A small contrastive image-text model, trained from scratch: normuon at rate 0.0061, trained on patchworks of several textures.
Rows from block 4 of the text encoder of a small contrastive image-text model, named by matrix and row number. Rows with one number belong to one neuron. Each number is 128 + 32 x the weight over its row's rms, rounded and kept within 0 to 255. All counts start at 0.
After each neuron's rows are labels from the 100 texts, of 14848, where the neuron reaches its highest value: "tokens" is the input token at the peak. Only what is clearly more common there than usual is listed. The data: patchworks of several textures.
# fc1: MLP up (text_encoder.blocks.4.mlp.fc1.weight, 256x128), inputs 0-127
# fc2: MLP down (text_encoder.blocks.4.mlp.fc2.weight, 128x256, transposed), outputs 0-127

fc1.183 [174  87 122 175 103 121 158 118 150 220  68  94 133  91 150 103 128 156 134 113 106 118 146 158 144 140 123 160 126 111 149 121  71 161  98 150 136  95  77 151 158 158 108 168 180 150 114 145 115 101 129 147  92  98 149 147 123 132  96 132 108 132  61 121  84 128 128 150 117 138 115 123 131  80 112 150 125  69 161  94 125 135 129 152 129 138 174  90 117  88 164  98 165 140 115  71 187 106 193 130 120  61 142  97 176 162 129 206 108 136 150 147 161 102 182  33 143 127  86 174 113 122 110 115  61 111 140 167]
fc2.183 [ 95 102 116 182 145 131 129 119 163 173  51 127 135 108 151 155 170  63 148 167 133 172  89 146 121 150  70 171 124 160 120 118 139 154 133 140 139 128 167  91 136 165  79 126 169 162 137 112 154  73 130 110 124  68 101 120 108 111 110 134 108 177 103 154 169 117 177 106 130  90 188 118 106 127 146 151  81  79 171 119 142 133 151  86 103 171 111  81 160 102  94  60 133 181 148 115 155  93 191 127 160  83 174 101 213 137  98 139 125 155 139 164 144 120 163  65  95 101 118 130 122 120 123 148  61 141 154 135]
tokens: "<end>"; "patches"

fc1.170 [114 114  90  77 146  78 101  92 101 125  98 103 179 115 160 126  69 161  97 121  92 126 138 120 184 129 109 143 158 144 157  82 157 183 160 121 113 120 183 120 115 129 102  81 149 155 128 143 117 145  89 130 101 139 192 137 166 212 143  98  68 185 113 107 152  68 102 174 126 145 120 124  67 184 109 108 110 129 183 102  69 165 111 134  93 136 144 134 139 144 185 144 134 140 139 120 181 133  92 180  88 168 121 102 181 130 125 106 119 122 143  81 104  92 117 123 148 108 106 113 194  70 139  92 180 176 139 123]
fc2.170 [175 153 141  86 103 128 191 164 131 135 169 148  62 145 113 207 153 100  82  90 128 113  80 178 107 148  87 150  96 101 130 175 144 100 116 127 111 130 147  98 116  85 177 188 165  78 107  89 137 138  73 103 126 114 128  97 149 116 147 145 169  84 131 167 130 117  70 100 163 131 219 101 182 109  97 171 116 105 123 190 137  94 137 153 112 120 125 127 129 105 126 104 140 166 167 116 134  80 150 143 179  81  84 115 119 171  81 153 121 147 161 119 131  97  75 128 109 152 108 156 172 179 118 125  87  96 159 122]
tokens: "veined"

fc1.252 [ 98 180  81 161 144 160 129 152 150 147 185  81  90  56 133 114 151 100 155 138 156 129 156  84 162 112  81 154 137 165 176 113 133 148 120 129 117 115 156  68 151 147  89 158 127 107 119 180 117 140 168 114 168 189  94 144 137 114 151  53  82 135 165 133 116 145 133 122 153 176 135 150 197 128  75 122 120 136  92 124 172 111 122 117 146 105 113  83  58  91 129 123 168 121 118 141 110  98 145 206  78 114 166  92 169 116  61 117  98  72 153  81 131 100 158 122  86 167 112  88 141 158 148 166 144 100 136 152]
fc2.252 [101 188 113  98 131 182 135 121 200 103 206 133  71  71 102 107 115 140 149 172 168  83 171 144 126  89  69 127 159 144 153 157 110 152 121 120 109 103 136  91 144 128 138 130 137  90 129 144 133 161 136 129  87 188 118  89 151 102 175  84 130 161 153 163  93 146 102 133 106 179  96 148 191 122 126 146 135 109 137 166 153 130 143  81 132  82  86 107  79 107 124 114 159 109  91 124 127  55 101 157 111 141 142 116 149 155  78 147 110 103 149  73 178  83 165 137  99 192 115  50 132 177 103 166 150 122 131 103]
tokens: "spotted"

fc1.68 [129 187 112 133 120  38 154 137 105 131 118 125 124 122  99 156 127  71 160 184 126 108 124 113 177 131 166 114 197 176 143 138 132 136 156 166 108 134 138 120  86  40 102 163 110  93 126 178 111 103  55 106 129  89 106 182 174 117 129 116 113  76 121 141 118 109 131 187 148 109 124 184 123 123 134 137 151 118 122 162 133 154  95 119 168 125 135 143 133 151 178  79 113 167 127 121 129 114 116 115 121 114  88  78  43 142  92 142 166 157 134 109 148 180  80 124 165 135 170 211 135 118  61 131  80 127 161 140]
fc2.68 [125 176 129 162 133  91 159 111 106  58 120 113 153 150  86 113 108 124 164 169 115 103 130 116 162 103 143 103 142 138 108 132 135 188 154  90 127 129 139 153 114  79  95 104 104 139 115 163 125 113 102  94 126 106 161 152 131 169 119 128  93 159  96 143 139 159 177 101 182 109 122 213 166 107 139 167 165 157 102 168 116 109 121 147 207 160 164 110 139 139 174  50 100  80 125 129 133 147 149 127 115 128  82 115  80 120  63 129 151 148 129  89 140 122  75 171 133  76 170 164 137 144  53 164  23 127 134 149]
tokens: "dotted"

fc1.23 [109  73 108  84 138  76 138 125 114 143 113 118  99 107 176 120 135 130  52 171 140 167 118 143 158 159 139 146 119 136 144 100 137 114 182 129 179 101 151 161 125 162 107  94  99 119  96  49  61 156 143 171 121 101 180 123 118 179 165 154 112 159 153 163  76  88 117 121 139 138 178 124  84 153  77 171  91 129 174 120  73 112 118 136 121  82 206 108 142 110 119  74 137 102 113 161 104  80 145 143 146 159 135  97 160 147  60 131 120 155 155 110 150 148 113 164 214 144 123 148 180  88  97 130 161 141 153 107]
fc2.23 [115 124 130 105 144 114 125 130 108 155 111 124 156 136 174  61 121 151  82 105 163 145 130 176 132 152 107 177 118 117 139  96 128 152 194 125 169 114 125 124 143 103 101 116 111 145  78  53  88 197 130 161 110  77 195  78 108 153 190 131 113 105 117 157 158 109  27 107 107 153 157 161  96 154  95 159 100 153 153 130 122 125 153 164 134 117 152 151 151 115 132  61 124  96 128 120 127  89 128 136 121 164 111  86 128 165  92  88 128 166 119  87 197  90 157 146 204  84 125 120 118  90 169  85 146 188 102 133]
tokens: "veined"

fc1.101 [103 144  90 127 108 143 133 105 170 175  84 124 152 108 174  92 128 140 157 184 120  77 124 179 126 118 116 176 136 165 154 101  92 141 119 130  96 138 116 133 119 106 102 148 199 154 115 117 168  45  95 150 131 114 131 133 129 143  82 186 139 190 101 112  86 157 123 117 123 114 179 131 109 130 139 160  77  86 145 142  87 136 167 104 139 139 139 120 171 107  77  81 101 192  87 110 141  75 174  96  98  33 131 123 191 176  80 135 152 120 145 148 106  59 174 117 101 162 138 153 143 138  95 119 129 107 170 163]
fc2.101 [124 128 140 173 128 131 136 111 183 162  74 132 121  90 149 202 136  71 113 154 152 160 131 166 126 103  85 165 207 153  95  68 130 133 127 152 119 109 130 138 157 129 100 140 155 150 159  61 114 114 124  90 117  85  81 143  96 124 141 134 115 145  56 113 201 139 201 121 124  84 142 122  98 125 166 199  66 101 131 131 143 116 156 124 112 151 135 111 151 129 112  87 106 177 186  81 193  97 136 102 129  90 158 107 181 155 107 135 120 123 159 123 111 138 139  48 100 112  68 149 125 164 126 141 121 165 166 138]
tokens: "<end>"; "patches"

fc1.31 [115 106 168 121  92 138 133 142 175 196  95 113 142  83 177  79 145 177 153 124 106  92 138 163 167 119 131 177 173 157 122 103 105 159 145 139 104 113  84 152 126 113  99 162 209 141 111 116 151  55  93 134  96  87 145  99 120 120  99 151 157 144 103 112 105 169 119 136 144 120 166  74 106 114 159 153 103 109 151 105  98 135 154 130 143 111 176 119 132  78 127  76 125 163  88  93 157  60 205 151  82  69 139 111 154 177 115 145 118 136 149 148 108  49 174  75 101 169  99 179 129 167 117 127 116 107 152 166]
fc2.31 [ 90 122 139 158 137 123 145 136 158 160  73 116 132  89 158 159 164  59 122 143 172 172 123 161 110  80  89 184 143 120 118 104 161 143 135 155 126 115 124 128 174 110  92 136 156 198 159 115 118 109  92 106  82  88 110 101 132 130  94 110 108 185  81 139 158 151 159 127 153 109 173 120  96 112 135 158  60  66 136  95 134 146 116 123  70 207 113  96 155  94 134  84 103 166 183  98 177 114 183 102 140 126 174 106 195 118  70 137 112 154 157 138 152 138 156  41 106 102  85 131 112 117 128 143 112 106 165 113]
tokens: "<end>"

fc1.16 [135  90 138  44 168  76 167  87 116 144  73 114 157 111 146  95 133  68 102 157  90 117  95 165 141 102 110 130 172 138 177 106 123 106 137  88 126 104 162 134 119  90 151 107  99 133 121 132 110 168 157 105 116 157 162 133 134 171 174 165 105 152 129 161 103  96  84 128 178 176 156 115  73 167 122 138 107 112 161 131 123 127  70 150  68 119 194 166 140 131 146 100 124 112 141 121  80 121  91 131 159 126 131 107 146 177 106 149 113 131 124  57 177 110 174 147 132 169 101 198 194  44 151 146 180 143 145 122]
fc2.16 [106 160 161  71 132 144 143 109 126 129 142  87  78 147 162 151 108 160 133  80 144 112 135 196 102 150 120 192 124  96 150 176 141  99 144 191 120  97 126 139  94 107 205 192 183 121  61  62 135 170 102 114 115 108  97 151 148 113 166 129 138  83  96 144  99 175 101  73 124 153 184 142 135 130 134 150  77 101 145 171 138 132 118 190 154  84  86 104 118 109 101 123 118 131 190 104 130  88 115 124 176 114  86 143  62 142 118 153  95 171 145 102 117  82  77 140 101 153 149 191 164 129 117 121 135 121 116 134]
tokens: "veined"

fc1.96 [124 118 124 135 114 131  98 140 162  80  93 147  81 107 123 148  99 121 161 155 130 129 172 172 127  83 110 148 122 153 112 114 118  97 102 160  87 147 175  99 150 124 110 156  96 139 166 178 160  80 130  58  94 142 124 125 195 128 106 144 148 195 111 136 149 124  40 129 141 153 105 141 100 149 112 138  86 137 114 115 110 148 204 101 130  72 127 143 149 120 106  51 122 165 106  83 155  90 152 109  91 121 109 104 141 155 127 140 142 120  92  80 156 207 148 107  93 167 138 214 186 129 120 101 151 183  78 183]
fc2.96 [ 96 127 131 134 198  83 110 155 144 131 158 104 111 146  98 197 163  89 115 130 191 155 125  96  99 128 128 113 175 117 114 109 126 165 136 115 131  73 117  96 175  99 117 168 150 180 126  68 107  99  79 128 131 147 108 112 157 146 161 130 101  83 118 142 162 110 188 134 196  93 173 117 129 100 114 155 122 109 103 160 115  98  93 134 103 183 103 145 175 127 117 121 138 161 140 170  98 171 145 161 167 111 163  98 196 156 102 169 111 133 158 123 119 100 118 109  99  80  86  94  69  99 130 151  50 120 184  48]
tokens: "patches"

fc1.106 [149  97 126 172  97 113 150 111 135 188  85 108 127  90 166 110 123 148 144 147 136 144 129 163 144 126  98 160 134 136 152 103  95 152  92 152 133  97 116 148 173 158 105 143 195 149 139 133 114  86 115 161  89  98 129 133 147 132  97 125 109 198  45 116 176 126 147 146 112 140 134 131 124  99 110 153  91  92 125  87 117 124 136 137 165 124 171  96 154  94 122  99 166 153 101  68 173  92 176 103 132  85 147 111 201 151  81 219  85 132 170 126 180  88 151  40 127 154 116 190 104 126 111  86 109  92 141 192]
fc2.106 [107 116  68 208 132 151 151 117 179 159  52 141 155  98 131 150 138  98 135 156 125 189 117 140 120 155  85 160 128 156 115 130  93 150 108 160 138 111 160  78 163 135  91 119 164 178 163 110 134  69 115 122 135  97  84 107 103 103 121 137 133 182  85 127 196 116 181 133 110 107 164 102  94 148 148 150 114  69 143  93 130 112 160  92 120 165 116 128 167 103 112  75 112 132 142 114 162  66 205  94 148 113 152  70 210 147  98 117 142 164 131 142 163 137 169  49  99 117 122 126 124 103 121 121  71 125 116 136]
tokens: "patches"; "<end>"

fc1.98 [129 116 122  94 100  94 115  89 109 155 141 112 125 103  72 103  98  70 147 157 117 170 146 106 149 103 147 112 169 200 197 158 113 143 144 177  77 130 137 135 128  87 146  89 145 111 128 176 117 120 127 162  65 129 109 173 161 106 129  48  53 104 112 107  76  99 149 195  89 147 141 155  98 117 146 147 154 142  82 127 148 114 131  67 152 117 102 148 155 171 165 139 112 152 132  74 159 131 127 121 127 116 154 119  65 106  79 180 116 141 141 107 172 174 174 156 187 122 153 139 102 107  84 172 151 155 182 132]
fc2.98 [141 145 110 120 163 129 152 169 192 100 143  53 142 168 130 223 174  93  89 143 124 121 147 134 110 125 137 131 119 178  98  98 158 206 100 100 138  78 145 162 170 121  74 127 172 126 130 129 131 124 108 104 112 100 113 123 114 130 102 122  85 104 128 129 162 183 162 175 196  80 132 113 155  76 138 127 110  95  77 225 140  91 147 132 140 142 102 108 161 124 143  83  97 144 151 136 140  98 114 115 144 132 166 100 110 137 107 133 121 159  97 115 114 146  87  71 128  88 106 122 145 129  64 209  71 112 146 103]
tokens: "dotted"

fc1.131 [ 98 178 102 145 137 154 147 130 154 146 200 111  73  46 131 131 183  94 190 115 158 121 152 110 151 115 107 163 127 155 168 124 115 129 138 121 120 163 131  84 145 136  85 153 111 134 129 148 122 147 158  92 165 186 117 121 121 104 132  75  77 173 155 128 124 135 101 104 134 184 127 142 160 147 118 113 130 122 151 126 179 131 129 127 126 116 100  78  64  75 118  98 173 135 140 158 113  78 140 171  35 127 155  70 190  88  77 127  81  75 142 107 132  98 152 145 107 139 127  86 146 180 144 205 129 101 160 159]
fc2.131 [ 99 202 118 133 129 176 120 128 184 110 193 125  87  61 114 106 114 136 153 160 153  99 161 137 114 101 100 152 151 137 175 155 102 133 131 106 119  97 146  89 151 159 114 120 145  82 105 181 127 178 146 113 128 186 129  98 174 114 158  91 119 164 143 174  75 147 110 137 108 184  91 158 168 132 139 124 133 102 116 146 162 135 143 113 131  91  80  93  69 119 119  87 159 109  97 143 125  53  91 181  76 121 149 119 133 126  77 143 123  79 148  64 178  91 157 141 111 187 119  54 131 186 127 171 146 103 142 129]
tokens: "spotted"

fc1.146 [ 84 187 114 146 137 149 159 119 140 188 117 109 126 100 144 124 133 123 112 183 121 107 151 158 153 154 109 156 145 133 121 125 130 144  95 163 124 104 160 124 135 137 156 100 118 166 173  63 110 120 172 150 126  64  55 137 108 111 113 145 122 169 148 118 141 209 124  62 117 140 136 134 190 131 112 125  32 113  64 161 109 113 168 144  92 170  68  98 100 185  90 164  68 147 128 106 143 136  92  85 172 124  90 104 125 111  70 132 163 119 147  93 143  93  90 131 134 133 170 172 120 121 112 144 214 137 109 139]
fc2.146 [150 103 102 154 116 106 155 102 107 118  84  76  87 136 116 137 172  50 124  94 149 134 124 148 136  72 149 108 175  65 166  87 148 192 132 123 143 105 105 112 144  87 145 221 171 160 138 104 139 110  76 103 116 125 147 117 106 136 103 101  89  75 107  99 120 126 128 166 157 109 157  99 110 182 130 172  76 121 170 140 159 144 143 115  90 165 174 126 120 105 159 129 131 181 169 141 163  61 184 172 116 102 167 145 109 159 102 149  96 141 160 160 117 104 144 101 110 137  68 128 131 141  88 172 125 100 202  89]
tokens: "patches"

fc1.74 [104 112 148 102 103 105 100  98 118 178 140  76 110 193 150  55 118  95 115 149 161 121 144 117 132 113 119 122 151  92  68  83 150 149 166 156 166 126 137 140 168 158  86 102  77 129 127 121  68 129 168 136 146 110 172  66 109 196 174 130 112 195 127 167 156  84 142  62 100  99 156 154  74 183  72 118 139 104 184 136 108 171 124 128  96 120 171 127  93 101 127 130 106  94  88 118 146 130  90 183 130 143 127 131 141 129 118 129 102 170 176 136 104 200 170 126 174 109 148 114 128 146  69 153 176 142 130 103]
fc2.74 [174 134 116  50 176 126 158 185 116 143 109 105 101 143 118 171 101 151  97 120 130 139 131 171 123 163 115 165  74 115 134 129 153 107 161  96 150 109  91  54 185  95 186 138 109 160 113  89  78 121 109 161 140  84 121  48 163 171 155 177 119  53 101 135 130 143  83 117 129 128 189 149 149 141  94 186 135  93 162 159 109 129  98 130 184 101 162 110 177 136 139 127 141 121 163  89 153  75 127 113 152 108  99 109 142 175 100 152  99 120 148  72 149  89 109 123 124 160  79 121 162 131 134  98 121  88 190 137]
tokens: "veined"

fc1.95 [ 95 152 129 104 107 108 119  90 140 152 103  75 113  98 144  99 134 104 152 163 138 123 106 146 105  93 158 183 169  83 154 102 160 144 108 114 106 102 143  92 146 125 124 136 181 188 150  40 154  96 130 165 122 124 134 130 111 149 174 123 133 194  98 147 143 120 151  60 138  59 175 153 143 160 150 165  59  87 117 212 100 141 179 146 181 134  81 110 155 148  88 138 120 126 125 101  98 157 136 120  59 139  93  76 162 124  96 155 178 121  94 102 157 121 102 105 128 126 169 119 102 184 160 102 142  80 141 167]
fc2.95 [147 176 107 154 182 126  96 146 101 182  93 172 120  62 126 195 122  67 124 137 156 121 168 135 153  99 124 121 153 153 125 106 150 137 145 110  93 167 141 141 129 138 120  95  73 167 185 171 154 160 116 147 116 114  57  44  76 147 173 110  41 100 141 149 135 132 130 191 150 117 160 128  98 125  71  96 127 133  99 106 168 121 119 154  77 171 100 186 112 118 155 102  97  95 125 104 126 112  97 116 187 134 150 110 122  93 164 147 142 136 118 169 105 122 146  65 153 117 119 143 126  65  84 125 161 175 132 127]
tokens: "patches"

fc1.22 [106 144  79  97 142 140  77 105 146 102  88 150 130 103 136 158 125 128 182  54  97 136 144 149 174  86 155 142 144 130 183 107 100 149 163 125 177  82 114 130 126 120 135 139 151 143  60 113 170  83 174 113  73  86 134  58  79 169 189 100 113 131 110  92 107 133 112 183  95  88 122 128 131 150 141 133  57 138 205 113 142 129 123 155 127 142 152  74 115 142  58 162 135 170 168 187 133 134 157 200 115 153 100 149 113  84 123 144 160 147 120 116 130 103 120 172  83 127 160  95 166  92 117 166 125 128 156 144]
fc2.22 [ 97  92  75 119 142 128 128 179 130 194 159 104 139 120 126 156 180  72  58 132 143  55  89 126  73 193 150 138 117 135 153 140 146 106 122 111  95  95 115 184  98 192  95 147 150  78 155 166 130 153 177 163 172 140 146 153 188 102 113 146 123 149 121 117 114 111 184 148 133 115 106 183 100  94  75  80 120 110  64 185 118 124 124 116  88 129 119 160 172 169 104  90 131 191 119 124 126 186 119 121 101 138 162  77 116 126  76  83 109 130 143 101 151 135 185  90 129 117 123 121 128 147 108 119 161 151  94 141]
tokens: "camouflage"

fc1.114 [197 160 148 137 138 133 148 120 105 120 133  96 154 123  88 112 128  79 115 163 112 106 129 155 107 143 142 117 115 176 183 137 129 180 113 162  95 141 145 141 129  45 149 164 124  99 110 175 138 130 108 148 139 114  81 122 120 141 143  93  65  54 137  53 140 117  91 181 144 157 159 118 114 154  61 119 170 143 119 149 179 129  93 123 116 110 121  92 107 139 199 141  59 141 152 118 122 110 107 165 178  91 109 117  52 169 138 112 130  77 156 113 165 206 153 127 167 120 124 197 125  86 105 179  93 120 121 140]
fc2.114 [123 117  96 143 135 125 169 166 161 118 107 110 152 147 113 212 165  55  82 136 133 171 155 123 121 120 136 142 106 176 146 159 145 194  93 119 123 117 178 155 117  82  96  85  98 137 184 117 122 104  36 109 148  97  96 114 110 114 123 109  85  97 123 141 180 133 145  99 183  91 208 108 150 111 180 150  72 183  84 198 127 107 144  77 113 144 134 109 134 132 165  67 136 132 162 133 142 143 146  87 136  81 136 117 171 139 120 153 118 144 136 134 121  89 138 107 107  80 100 114 144 122  80 189 114 120 176 104]
tokens: "dotted"

fc1.161 [ 87 119 135  99 130 106  59 148 138 146 114 104 127 108 136 157  96  85  86  95  57 140 160  91 134 144 226 116 132 108 132 149  96 176  94 100  77  72  77 152 133 115 146 149 151 118 111 125 174  67 158 139 107 140 122 106 133 142 133 115 127 148 140  49  87  80 110 172  99  83 133 162 117 106 105 160 100 141 111 173 163 169 135 106  62 177 163 103 131 168 112 136 103 151  82 115 157 152 158 169 140 148 129 171  87  90 111 131 141 171 139 103 153 128 155 133 134 119 164 108 128 161 141 152 164 200 172 203]
fc2.161 [127 112 145 114 164  88  86 187 168 130  95  81 148 105 150 123 168  78  54 153 112 107  77 135 118 165 175 127 118 115 170 102  95 138  95 140 118  92  65 159 169 190  88 159  95 141 146 130 135 163 162 128 150 136 147 113 139 101 118 163 113 184 110 105  98 163 170 172 131 107 108 152 118 121  93  99 121 136  87 179 115 155 183 154  80 139 166  73 175 179 105 137 104 151 133 100 149 188 108 109 148  91 144 117 136  72  99  87  94 163  78 139 166 135 140 106 129  86  90 127 169 130  62 148 160 172 169 101]
tokens: "camouflage"

fc1.152 [ 81 163  91 156 141 160 126 137 166 135 207  72  79  70 115 155 156  98 167 120 161 124 156  74 148 108  96 155 119 156 182 137 125 150 138 130 122 126 137  94 159 137  98 156 167 112 122 156  98 171 156 101 166 165  86 161 130 149 120  39  69 138 146 145 106 146 146 125 126 173 126 137 189 138  96 155 100 124 117  98 175 102 113 121 144  94 105  86  88  92 113 123 178 126 133 115 125 112 154 189  74 125 152  86 163 113  68 128 105  66 156  59 131  89 162 125  92 182 125  87 133 163 157 174 156 118 138 137]
fc2.152 [106 200 112 136 117 173 143 120 193 103 184 142  86  68 116 136 124 118 126 163 154  86 158 130 131  85  60 121 156 138 147 161 126 145 126 106  97 113 138  79 143 144 133 102 141  84 143 141 129 156 119 120  86 178 128  85 158 102 167  89 112 160 154 162 113 139  93 133 118 180 100 151 189 118 147 146 118 123 132 164 160 135 158  89 118  90  96 100  62 115 133 102 179 119  91 124 138  55 103 154 102 125 127 119 146 144  82 142 105 114 144  67 176 105 165 143  93 217 127  29 138 194 113 151 146 140 134 110]
tokens: "spotted"

fc1.123 [129 125 144 148 113 123 148 125 171 184  62  74 154  92 170 104 138 161 153 138 112 122 120 171 164 106 116 151 157 136 146  89 105 143 122 151 133 110  98 149 153 134  90 169 210 154 121 116 163  56 103 135  95  97 158 119 151 120  97 148 131 166  73 100 138 133 103 128 138 127 157 117 111  91 137 140 101  76 168  91 111 109 150 132 119 139 171  94 141 106 129  99 127 188 108  75 166  71 198 122  90  94 138  67 169 133  99 169 127 146 136 132 147  57 201  67 116 159  93 160 113 149 132 100  81  78 162 189]
fc2.123 [ 87 101 137 170 138 127 167 141 187 151  77 131 144 111 164 139 154  59 125 178 131 181 121 164 119 126  93 189 149 125 110 111 135 147 127 162  99 119 169  89 151 140 101 120 190 155 173  78 144  88 105 113 127  83  77 118 117  99  95 137 112 190 104 148 178 125 182 119 102  92 156  91  95 127 135 149  87  72 130 121 141 118 134  99 105 170 103  95 147 114 130  72 105 174 181  93 181  82 198  91 142  97 157 101 174 168  90 135 115 165 165 144 127 157 151  67  91  88 112 113 131 138 101 132  97 134 177 131]
tokens: "<end>"

fc1.218 [106 128 144 106 114 151 106  97 104 175  84 100 129  75 172 141 197  98 161  96 114  86  86 171 113 119 191 146 161 131 184 126  82  71 147 153 122 167 108 142 168 130 114 116 172 215  84 131 164  97  94 122 121 128  97 143 123 160 115 141 150 206  89 122 113 146 200 126  89 117 137 107  90 168 118 118 120  63 161 155 104 143 124 148  96  97 138 113 152 113 110 104 120  92 121 117 147 104 161 179  76  95 122 129 147 153  64 179 131 128  78 153  77 192 153 123 147 141 127 150  96 164 115  98 114  75 123 156]
fc2.218 [ 50 136 109  90 166  95 166 131 145 150  96 123  88  85 124 217 135  52 106 114  97 172 140  98 144 162 171 127 192 118 112 113 160  96 144 148 129 148 137 113 145  79 161  94  88 169 111  97 152  96  99 113 149 158 104 140 115 138 146 152 115 119 149  85 116 120 178 174 177 149 118  96 124 124 122 166 108  69 158  99 151 169 110  76  77 158  82 154 110 101 161 110 134 134 210 122 131 119 165 146 132 147 130  49 139 154 108  86 159 128 130 196 146 134 132 117  90 155  88 118 194 147  93 136 165 141 152 113]
tokens: "patches"; "<end>"

fc1.15 [111 171 164 113  86 138 100 152 143 180 113 164 133  74 114  88 178 155 118 135 161  79 136 136 167  78 210 122 206 138  88 118 149 147  71  79 117 133 193 183 131 119 150 110 156 147 112 123 147  59  93 121 131 120  90 110 116 177 168 144 119 160 118 101  80 156  99  97 137 133 123 120 138  63 118 136  92 135  58 161  82 182 174 150 141 138 135 133  98  87 168 117  94  79 114 130 151 128 154 145 114 118 121 128 177 159 109 173 123 151 178 121 121  71  94 124 174 109 118 134 115 194  89  97 119 134 149 116]
fc2.15 [164 121  90 118 151  97 142 106 108 112 136 132  75 130 149 189 116 131  69 165 118 150 132 151 179  57 116 142 139 137 155 140 164 125 135 144 116  85 150 129 174 145 103 115 111 168 170  92 112 118 112 108  46 132 125 138 106 130 114 113 162  80 151 153  90 127 143 109 140 109 150 109 134  76  91 179  84  94 154 183 131 119 114  85  54 197 156  69 171  99 145  95  84 157 154 165 145  87 181 135 205 114 144 136 141 149 124 147 113 144  49 136 125 159 154  96 138  97 105 163 158 131  78 139 169 150 177  79]
tokens: "dotted"

fc1.76 [150 122  91 114 117  79  91 105 140 156  89  83 133 132 156 148 132  88 106 111 162  94 124 171 153 123 144 154 111 188 139  78 103  96  95 198 116 137 164 131 128 190 149 136  74 117  96 132 131 166 145 116 147  90  64 142 120 131 138  62 115  73 116  69 125 112 117 197 127 119 178  86 168 140 137 116 146 137 158 188  95  75  73 155 111 139 147 113  94 170 162 141 143 158 189  99 111 149 156 158 160  63 119  59 164 127 116 147 160 102 141 114 171 111 147 153 138 112 102 172 193 114 129 164  66 136 129 131]
fc2.76 [126 180 180 154 112 133 122 179 118 116  93  42  89 109 121 157 105 129  97 126  82 147 101 151 137 165 135 110 228 102 157 180 126 174 164  93 189 111  82  85 111  89 171  88 148 126 135 136 156 113 183 109 124  93  82 138 121 103 161 117 115  87  86 148  85 130 115 108 107 123 149 146 131 148 118 111  73 173 134  86 152 108 165 108  93  73 136 125  97 123  80 121 167 168 163 148 110 124 187 158 148 124 120 156 110 104 195  82 162 124 157 162 100 154 154  96 125 102 130 129 153 118  65 185 152 127  86 127]
tokens: "patches"

fc1.153 [122 155 159 124 133 118 160 115 132  97 192 106 121 112  90 103 135  98 125 193 163 142 149  84 130 122  96 130 148 186 127 103 127 163 163 149  74 172 172 170 177 117 106 103  64 104 135 195  97 155 116 137 120 152 103 171 146 121 158 102  85 142  98 165 131 129 128 153 163 170 147 156 140  59 122 131 170 115  69 157 126 155 133  74 174 108 140  99 169 141 180 106 121 124  93  51 131  84  96  85 139 128 139  99  64 124  77 194  90 144 185  80 138 108 122  92 157  98 107 122 115 151  76 154 123 116 175 123]
fc2.153 [120 181  85 192 148 113 146 149 146  63 142 139 141 132 112 165 176  94 186 136  86 112  84 137 179 124 120 129 130 220 119 137  98 120 124 141 148 113 109  82 132  55  97 100 157 116  80 149 110 144 161 100 101  93 161 152 176 140 102 112  93  96 125 128  83 166 113 146 146 199  65 149 176 119 135  97 107 114 182 160 104 129 126 153 158  89 137 132  96 133 159  97 133  97 138  84 132 102 121 159 121 141 134  77  68  93 121 124 203 114 154 163 118 129 127 176 108 207 139 120 162 135  77 151 112  94 125 165]
tokens: "dotted"

fc1.239 [ 94 181 102 174 116 158 128 109 135 164 168  83  66  41 138 132 174  73 169 133 149 113 154  85 137 110 122 143 128 153 184 117 108 132 156 118 111 154 122 111 154 133  93 143 126 158 123 161 125 135 155 103 176 192 132 119  96 127 108  83  81 162 153 134 107 143 119 114 136 215 126 151 182 141 103 122 111 111 165 137 163 142 124 113 115 148 117  59  85  50 113 107 165  84 128 172 107 128 134 210  52 118 137  90 187  94  95 110  91 106 107 122 106  96 127 134  98 153 101 127 154 181 162 156 105 122 159 136]
fc2.239 [102 196 127 133 111 176 102 154 148  95 186 136  85  56  93 117  91 132 135 165 143 104 167 121 136  73  85 127 177 144 183 173 118 159 125 128 119 110 117  68 150 145 113 155 140  96 121 148 104 142 166 100 129 177 124  97 188 125 174  81 147 152 146 158  95 141 135 140  90 163  73 129 173 119 124 154 102 134 131 166 163 155 177 112 161  86  97  83  86 126 135  97 162  99 109 137 104  64  89 201  65 115 138  94 147 135  80 161 102  81 131  71 164  98 147 147  98 177 124  93 154 162 134 154 144 100 140 130]
tokens: "spotted"